From a checkpoint of a small image captioner: batches of 128.
Rows from block 2 of the image encoder of a small image captioner, named by matrix and row number. Rows with one number belong to one neuron. Each number is 200 + 30 x the weight over its row's rms, rounded and kept within 0 to 999. All counts start at 0.
After each neuron's rows are labels from the 100 images, of 14976, where the neuron reaches its highest value: "lies over" is the class under the peak. Only what is clearly more common there than usual is listed. The data: drawn branching plants.
# fc1: MLP up (encoder.blocks.2.mlp.fc1.weight, 320x80), inputs 0-79
# fc2: MLP down (encoder.blocks.2.mlp.fc2.weight, 80x320, transposed), outputs 0-79

fc1.117,204,235,194,209,217,225,221,165,206,207,198,228,219,157,184,242,198,258,224,130,161,156,189,225,192,174,179,209,170,200,204,195,230,203,171,245,156,241,148,206,216,226,169,199,210,155,208,175,212,215,242,179,187,212,192,192,184,173,233,222,169,207,187,225,106,240,169,237,175,208,163,240,274,195,193,220,250,185,189,187
fc2.117,177,168,247,215,195,215,189,202,243,230,231,192,211,163,146,191,170,205,173,222,237,181,165,229,196,192,165,221,204,228,156,195,173,192,242,210,244,187,248,211,165,203,198,217,180,175,199,149,135,182,168,179,189,207,232,215,209,169,203,244,217,237,186,183,220,150,263,172,246,215,203,153,168,256,229,248,198,173,184,141
lies over: foliage

fc1.76,201,191,216,203,214,225,130,181,151,244,195,202,223,210,251,301,166,198,184,214,192,230,201,209,148,162,178,180,221,163,212,215,205,181,239,130,202,208,178,221,165,150,245,172,196,161,205,254,258,208,212,189,198,231,193,169,164,222,176,186,201,231,202,195,202,234,245,229,202,243,212,205,208,175,172,160,182,192,177,210
fc2.76,199,200,217,183,171,174,272,224,233,147,193,170,168,179,178,139,243,189,230,185,192,230,224,168,260,229,249,220,158,258,162,181,225,225,225,231,172,195,222,180,195,223,173,193,177,197,179,137,158,192,194,237,194,216,154,172,245,227,211,155,195,219,206,205,198,212,181,213,181,188,148,194,200,214,237,193,184,206,245,143
lies over: foliage

fc1.272,282,231,212,199,205,230,218,183,139,208,218,185,208,233,173,226,177,223,199,151,247,206,209,177,217,186,213,161,209,144,212,249,177,237,183,177,181,216,177,231,210,187,206,185,234,180,194,143,229,189,193,187,204,154,211,189,191,227,184,218,190,191,153,162,213,208,229,280,175,169,184,234,224,263,199,150,131,196,188,197
fc2.272,184,189,184,172,159,176,179,184,231,181,187,243,258,176,196,173,227,209,211,212,221,189,239,232,227,251,201,166,186,210,186,185,209,211,234,202,223,253,219,183,220,147,204,190,195,177,206,198,145,226,248,207,196,248,175,186,161,212,211,214,245,203,162,225,222,116,202,156,168,198,218,157,148,175,191,216,232,245,232,127
lies over: wood; foliage

fc1.74,237,189,153,203,233,162,208,258,187,165,167,185,224,271,200,201,180,233,211,181,208,161,141,205,178,214,226,245,238,183,141,175,188,213,184,167,207,262,192,174,220,224,178,174,208,213,214,161,220,230,228,232,237,165,205,127,202,214,213,191,172,209,147,158,204,222,199,151,207,256,236,212,227,223,189,209,170,217,185,198
fc2.74,183,218,199,206,184,253,228,168,226,190,247,202,211,143,211,233,185,152,175,227,188,223,260,178,184,207,180,182,195,203,242,205,194,164,229,228,207,159,198,224,226,212,249,243,178,229,181,178,171,122,195,158,154,199,205,252,194,172,190,242,204,184,225,228,229,144,163,225,175,171,171,196,141,165,183,187,251,180,226,196
lies over: wood

fc1.303,164,166,242,231,221,182,171,212,220,215,188,221,199,197,224,183,212,244,226,187,223,260,163,174,189,201,251,197,192,169,172,164,164,158,146,236,252,161,204,179,222,262,218,247,206,241,130,207,229,179,221,231,191,206,215,179,171,231,179,255,183,201,208,166,171,191,190,188,194,158,187,183,219,147,197,158,207,181,261,192
fc2.303,182,203,193,216,249,177,197,179,248,191,192,145,189,182,200,195,202,201,236,215,189,165,201,282,218,175,196,243,139,153,233,229,205,266,211,197,193,247,211,199,179,189,163,169,197,196,208,240,209,177,169,244,182,218,170,166,194,149,202,227,237,177,206,171,210,148,211,228,174,186,201,205,241,200,169,173,152,167,262,251
lies over: wood

fc1.171,207,229,237,196,218,193,207,202,241,205,262,182,190,266,167,180,202,191,246,172,221,218,190,158,208,150,200,211,180,143,224,167,171,251,201,213,205,236,205,205,234,193,245,164,219,249,237,163,194,210,197,172,211,143,219,205,205,206,216,149,216,190,215,155,246,172,243,159,189,207,113,229,177,219,159,206,172,213,202,208
fc2.171,168,179,217,185,148,205,144,172,209,206,209,193,243,225,285,198,223,161,149,215,214,197,198,227,176,257,208,204,187,262,201,219,238,209,179,214,202,220,168,217,172,178,190,199,220,219,221,171,200,261,158,182,223,165,211,201,194,144,209,192,190,238,174,205,139,198,233,158,222,171,191,176,246,245,263,185,224,226,182,173
lies over: wood

fc1.36,184,207,229,173,157,160,228,164,205,243,249,199,178,179,251,174,231,158,195,242,202,193,236,184,270,179,165,205,148,199,221,248,194,187,196,191,151,171,183,208,156,170,218,184,158,229,168,233,172,186,211,240,174,196,222,229,193,199,185,221,192,185,293,240,207,224,232,146,176,208,212,193,209,180,195,213,247,225,175,175
fc2.36,183,218,210,149,256,204,190,217,196,231,186,147,203,197,172,206,208,179,242,181,129,236,169,227,186,213,227,218,212,240,203,233,209,212,208,250,185,200,183,133,224,214,170,158,256,134,155,181,210,199,141,185,219,181,154,173,185,192,200,171,207,200,165,187,147,219,209,230,230,134,154,198,239,188,189,211,173,187,200,184
lies over: wood

fc1.305,208,250,181,212,205,215,185,190,180,167,195,233,197,213,173,195,203,209,220,231,160,246,219,172,161,186,178,169,158,174,203,150,185,141,199,201,194,148,220,215,194,162,234,193,145,183,188,241,237,236,202,242,180,175,178,273,217,239,200,224,222,241,186,253,180,240,242,200,204,229,135,205,183,146,184,187,226,190,258,205
fc2.305,176,215,186,169,222,226,254,182,170,184,178,165,210,218,176,199,144,246,203,246,185,173,199,183,255,186,238,198,176,191,187,228,285,208,194,195,182,225,209,176,154,189,170,200,197,189,224,222,184,225,184,179,220,162,240,174,172,157,198,180,210,236,192,192,215,227,239,262,152,131,221,155,204,203,226,216,155,211,242,250
lies over: wood

fc1.23,188,190,267,190,216,164,195,252,209,173,184,230,192,245,188,195,186,179,188,214,182,223,183,178,172,198,193,234,228,153,216,217,168,199,233,149,212,219,222,185,222,204,231,170,238,224,219,209,245,193,187,242,218,124,232,153,184,227,210,134,184,198,172,214,189,224,270,221,203,207,219,225,232,221,154,147,147,142,188,188
fc2.23,225,180,148,211,211,250,229,217,226,192,189,152,193,186,224,229,173,237,203,234,228,246,209,167,248,191,201,172,243,192,181,191,218,200,191,261,197,206,184,224,201,151,204,225,161,173,190,171,178,206,183,165,204,252,186,212,179,192,164,211,254,230,159,157,191,178,175,174,188,177,154,162,132,188,220,227,272,253,174,217
lies over: wood

fc1.138,204,155,203,203,173,218,225,247,209,166,227,206,191,168,240,194,223,207,210,200,187,252,185,217,251,196,176,184,177,210,181,169,202,200,164,228,175,154,218,194,177,138,141,211,234,240,229,235,177,232,148,158,178,194,186,228,225,204,182,176,164,197,198,259,212,148,215,158,213,228,194,197,189,210,304,181,209,246,195,182
fc2.138,236,171,165,226,203,205,225,169,194,218,201,187,222,256,159,161,211,199,188,233,225,140,166,185,149,191,180,213,213,185,194,230,205,224,220,177,186,169,146,210,144,201,248,197,207,227,188,200,222,152,285,164,211,175,235,176,249,210,239,224,229,183,224,196,213,216,201,208,183,172,232,182,222,230,184,216,194,159,129,262
lies over: foliage

fc1.20,176,157,212,204,172,186,173,149,202,155,246,202,233,194,178,225,124,184,206,148,144,220,196,208,179,213,197,202,152,263,248,222,259,205,205,187,247,205,239,189,171,176,191,234,196,182,184,235,238,142,216,215,160,211,176,180,201,195,222,200,156,221,185,259,220,212,214,222,218,224,179,206,178,175,180,189,222,220,175,266
fc2.20,219,189,244,171,179,172,246,220,195,143,251,244,187,165,232,192,263,155,130,194,174,174,170,190,190,144,259,207,189,154,216,229,182,185,242,156,217,171,198,160,174,209,221,221,230,169,196,215,241,190,196,176,233,194,225,210,190,228,190,180,222,204,195,253,191,228,181,209,144,198,202,209,171,180,166,195,163,229,230,241
lies over: foliage

fc1.5,171,206,101,205,233,172,232,234,173,140,233,208,250,251,179,219,218,238,183,242,177,223,183,228,146,160,142,172,201,147,131,208,204,194,219,260,205,222,184,193,212,179,210,218,194,245,205,248,201,199,231,234,154,197,163,183,199,218,210,197,215,213,229,195,186,190,221,212,161,181,181,187,244,199,196,184,183,199,209,201
fc2.5,224,164,231,253,178,182,192,202,224,154,188,136,130,241,173,192,263,167,227,231,203,226,238,218,202,161,173,217,172,179,200,240,167,210,172,229,177,243,196,235,177,161,173,272,205,184,162,234,216,198,211,194,186,242,228,179,192,225,212,195,195,240,210,202,190,153,186,183,249,207,214,197,178,199,136,176,197,210,248,182
lies over: wood

fc1.225,214,180,198,218,174,200,191,228,187,196,203,199,175,148,216,234,172,207,217,255,187,219,256,253,237,166,183,184,172,204,150,245,167,220,228,198,188,187,198,145,189,226,150,157,174,252,190,233,200,164,219,159,222,209,165,220,196,226,215,209,131,188,218,185,258,240,225,197,176,151,168,214,251,188,243,235,177,234,178,176
fc2.225,185,189,240,160,212,167,162,189,214,156,216,181,206,238,147,180,226,191,182,148,254,194,189,194,173,303,200,175,203,231,234,176,199,165,195,225,194,247,174,203,182,166,181,207,237,184,222,224,205,235,189,264,210,221,175,172,228,210,171,199,251,172,186,235,159,174,157,169,242,222,237,216,163,207,173,208,189,165,182,175
lies over: foliage

fc1.281,196,182,166,194,196,195,162,122,245,248,214,169,211,206,238,158,197,228,225,161,235,203,225,183,158,149,185,209,177,199,243,228,220,284,197,187,212,214,225,180,149,216,206,222,209,195,202,142,232,234,192,178,173,161,238,202,197,219,187,201,211,231,225,215,203,189,242,136,237,215,176,259,177,193,193,171,218,226,162,179
fc2.281,188,239,251,184,168,180,199,198,242,197,257,215,174,206,206,194,178,170,216,210,167,147,169,201,246,188,229,193,213,167,208,191,199,193,202,211,184,163,264,253,135,233,212,183,243,199,196,162,225,233,205,170,173,226,99,242,210,239,158,181,213,198,169,190,218,194,243,225,184,221,195,200,174,241,182,195,185,247,214,165
lies over: wood; foliage

fc1.151,187,222,163,151,181,191,227,144,195,184,231,164,239,207,193,156,233,232,239,218,166,235,264,202,249,227,171,197,194,222,182,205,245,190,182,213,140,172,161,188,179,187,165,218,222,251,162,204,148,238,174,223,192,181,178,224,226,170,200,183,238,143,215,206,262,194,190,173,221,195,202,207,210,219,250,209,198,253,164,179
fc2.151,217,213,231,257,202,183,178,207,195,197,214,188,158,205,223,245,198,206,170,208,213,190,98,195,198,112,211,176,250,147,209,205,169,203,174,184,235,201,228,217,227,165,240,190,184,190,240,211,242,127,215,189,209,200,248,230,182,234,173,182,153,243,179,204,186,216,214,192,196,227,203,160,204,175,199,184,196,233,200,259
lies over: foliage

fc1.142,225,197,184,241,233,185,176,248,139,206,194,221,241,242,188,234,217,198,207,158,246,196,152,180,171,221,209,204,242,169,206,188,161,148,264,201,257,216,190,162,218,193,227,154,209,194,214,238,231,196,213,233,202,228,239,123,149,208,222,165,165,230,180,169,185,191,172,166,188,182,212,204,188,233,198,193,166,165,222,236
fc2.142,155,232,206,159,185,250,243,186,235,228,219,211,181,184,155,210,232,148,246,199,158,208,217,183,228,221,212,236,164,182,202,192,202,228,175,179,190,147,228,245,224,208,191,269,165,236,164,160,171,176,247,177,198,184,182,236,211,180,213,182,209,172,205,248,268,206,166,220,195,201,175,181,249,180,166,188,249,242,186,208
lies over: foliage

fc1.18,209,208,236,205,145,199,226,245,209,178,207,172,171,183,207,210,181,239,161,214,224,167,169,187,161,180,248,166,209,203,173,176,196,164,185,203,219,212,173,184,227,229,143,193,174,241,204,185,227,215,184,185,259,198,208,224,186,249,189,212,157,159,140,228,194,252,265,146,226,152,202,237,229,169,187,231,256,178,214,229
fc2.18,205,223,211,171,251,212,171,221,181,182,225,204,203,181,177,188,232,143,230,174,185,241,261,246,191,286,165,190,170,231,224,243,169,201,208,223,212,211,214,200,183,175,222,213,189,178,177,238,220,197,218,240,169,218,216,168,205,179,192,245,241,156,220,158,179,169,112,216,201,233,244,220,171,182,178,226,181,233,217,168
lies over: wood

fc1.200,210,241,248,202,231,199,237,196,187,198,179,167,160,199,176,146,229,192,190,153,210,216,220,237,210,187,213,207,190,182,196,153,160,242,170,208,234,217,190,186,204,258,170,222,229,187,210,225,224,230,188,140,222,255,223,187,170,196,203,245,200,179,201,194,167,214,115,129,166,213,234,192,222,139,221,205,189,195,213,261
fc2.200,152,188,175,206,208,185,187,233,228,211,188,224,227,193,224,212,200,211,143,228,191,199,146,186,141,199,185,237,180,206,181,260,188,165,163,183,123,134,201,228,164,216,226,192,178,237,236,176,184,208,248,272,178,219,190,207,215,191,186,225,189,146,249,194,232,189,234,212,192,202,192,176,260,233,168,204,167,205,162,221
lies over: wood